A small sound classifier, trained from scratch: trained on struck, bounced, scraped and rolled objects made by modal synthesis, 49.8 epochs.
Rows from block 9 of a small sound classifier, named by matrix and row number. Rows with one number belong to one channel. Each number is 128 + 32 x the weight over its row's rms, rounded and kept within 0 to 255. All counts start at 0. Numbers have three digits each.
After each channel's rows are labels from the 100 clips, of 14848, where the channel reaches its highest value: "loudest band" is the band of the loudest frequency at the time of the peak. Only what is clearly more common there than usual is listed. The data: struck, bounced, scraped and rolled objects made by modal synthesis. In brackets: how many of the 100, against the usual share in percent.
# convs0: first width-5 conv (model.blocks.9.convs.0.weight, 208x208x5, each kernel summed), inputs 156-207
# convs1: second width-5 conv (model.blocks.9.convs.1.weight, 208x208x5, transposed, each kernel summed), outputs 156-207

convs0.145:123155160153147097155112195116118099146103144118159118136134096161128093152131125116120129155150134092087139137162178114169134103077142107111184207125138098
convs1.145:156182084098140063179166172175151064169200148137068142124095132154094139092108043148148164112176108172179056121109070169153140079147087133094147104055123144
loudest band: 500 to 1000 Hz (49 vs 22.8)

convs0.142:079091149115150101180165146088070117090115143170168149128161180082105094152124159075172085152158091111164117102095145157128098165159133163120066141131148109
convs1.142:147131098118123143147122127194199190183175116155120144092158106163116082098148127140130124124173127180173138100096176109110175163173121159093154092103103110
loudest band: 250 to 500 Hz (42 vs 19.9)

convs0.185:104069148182149123176146119107131100092173134123101066112131125111040089182114091152096086160162143174093130089106161153102117141152143167055107163107098192
convs1.185:142142071164156074121097140124153188143125154174120152135057104122077099068168125119125159114100139174081126110104154047162145111152138108089098143139110140
loudest band: 250 to 500 Hz (41 vs 19.9)

convs0.54:135124123185163059122115127136127086115168146168131156125103102125086146080134083113104102161163131206126099123102115154117109116168176140095155131090157091
convs1.54:230200121110115111109085195150167059082221148149100127186114115142141151128128095152100192118142138172122111158142100118126128105070112105110050153110128097
loudest band: 500 to 1000 Hz (46 vs 22.8)

convs0.83:119128147117140115125139081140071124142170161146141165118113090181141070163190161091148116107124064089135108092136168174148101149142082154121151163158118156
convs1.83:148123190125160132128145168121103157120123131071150091131141180146122100099148129115130114185092124108118196151074158181122142098103189088117134191108160074
loudest band: 500 to 1000 Hz (48 vs 22.8)

convs0.180:105118137117142156146166147181101164094102137105124158130137093155167093113060148143131115118061129137182119123075110084129077100102134126129159129121155125
convs1.180:105134108111070166069142092180129118118140133120125160102173108029068103134069122045166139112166101083156166123135079086154113172066127053092102133149100100
loudest band: 250 to 500 Hz (41 vs 19.9)

convs0.198:113165113116151117167170110136131096112111097140099177135083104064157207078105139094151107149097051114145110140088095119114103119120143094144072149158133112
convs1.198:167104158113117164042110133178186143142127136138146122083095122118081110107129085137112151096066142124108120096157059103155123149076117095117136102079128067
loudest band: 4000 to 8000 Hz (33 vs 4.6)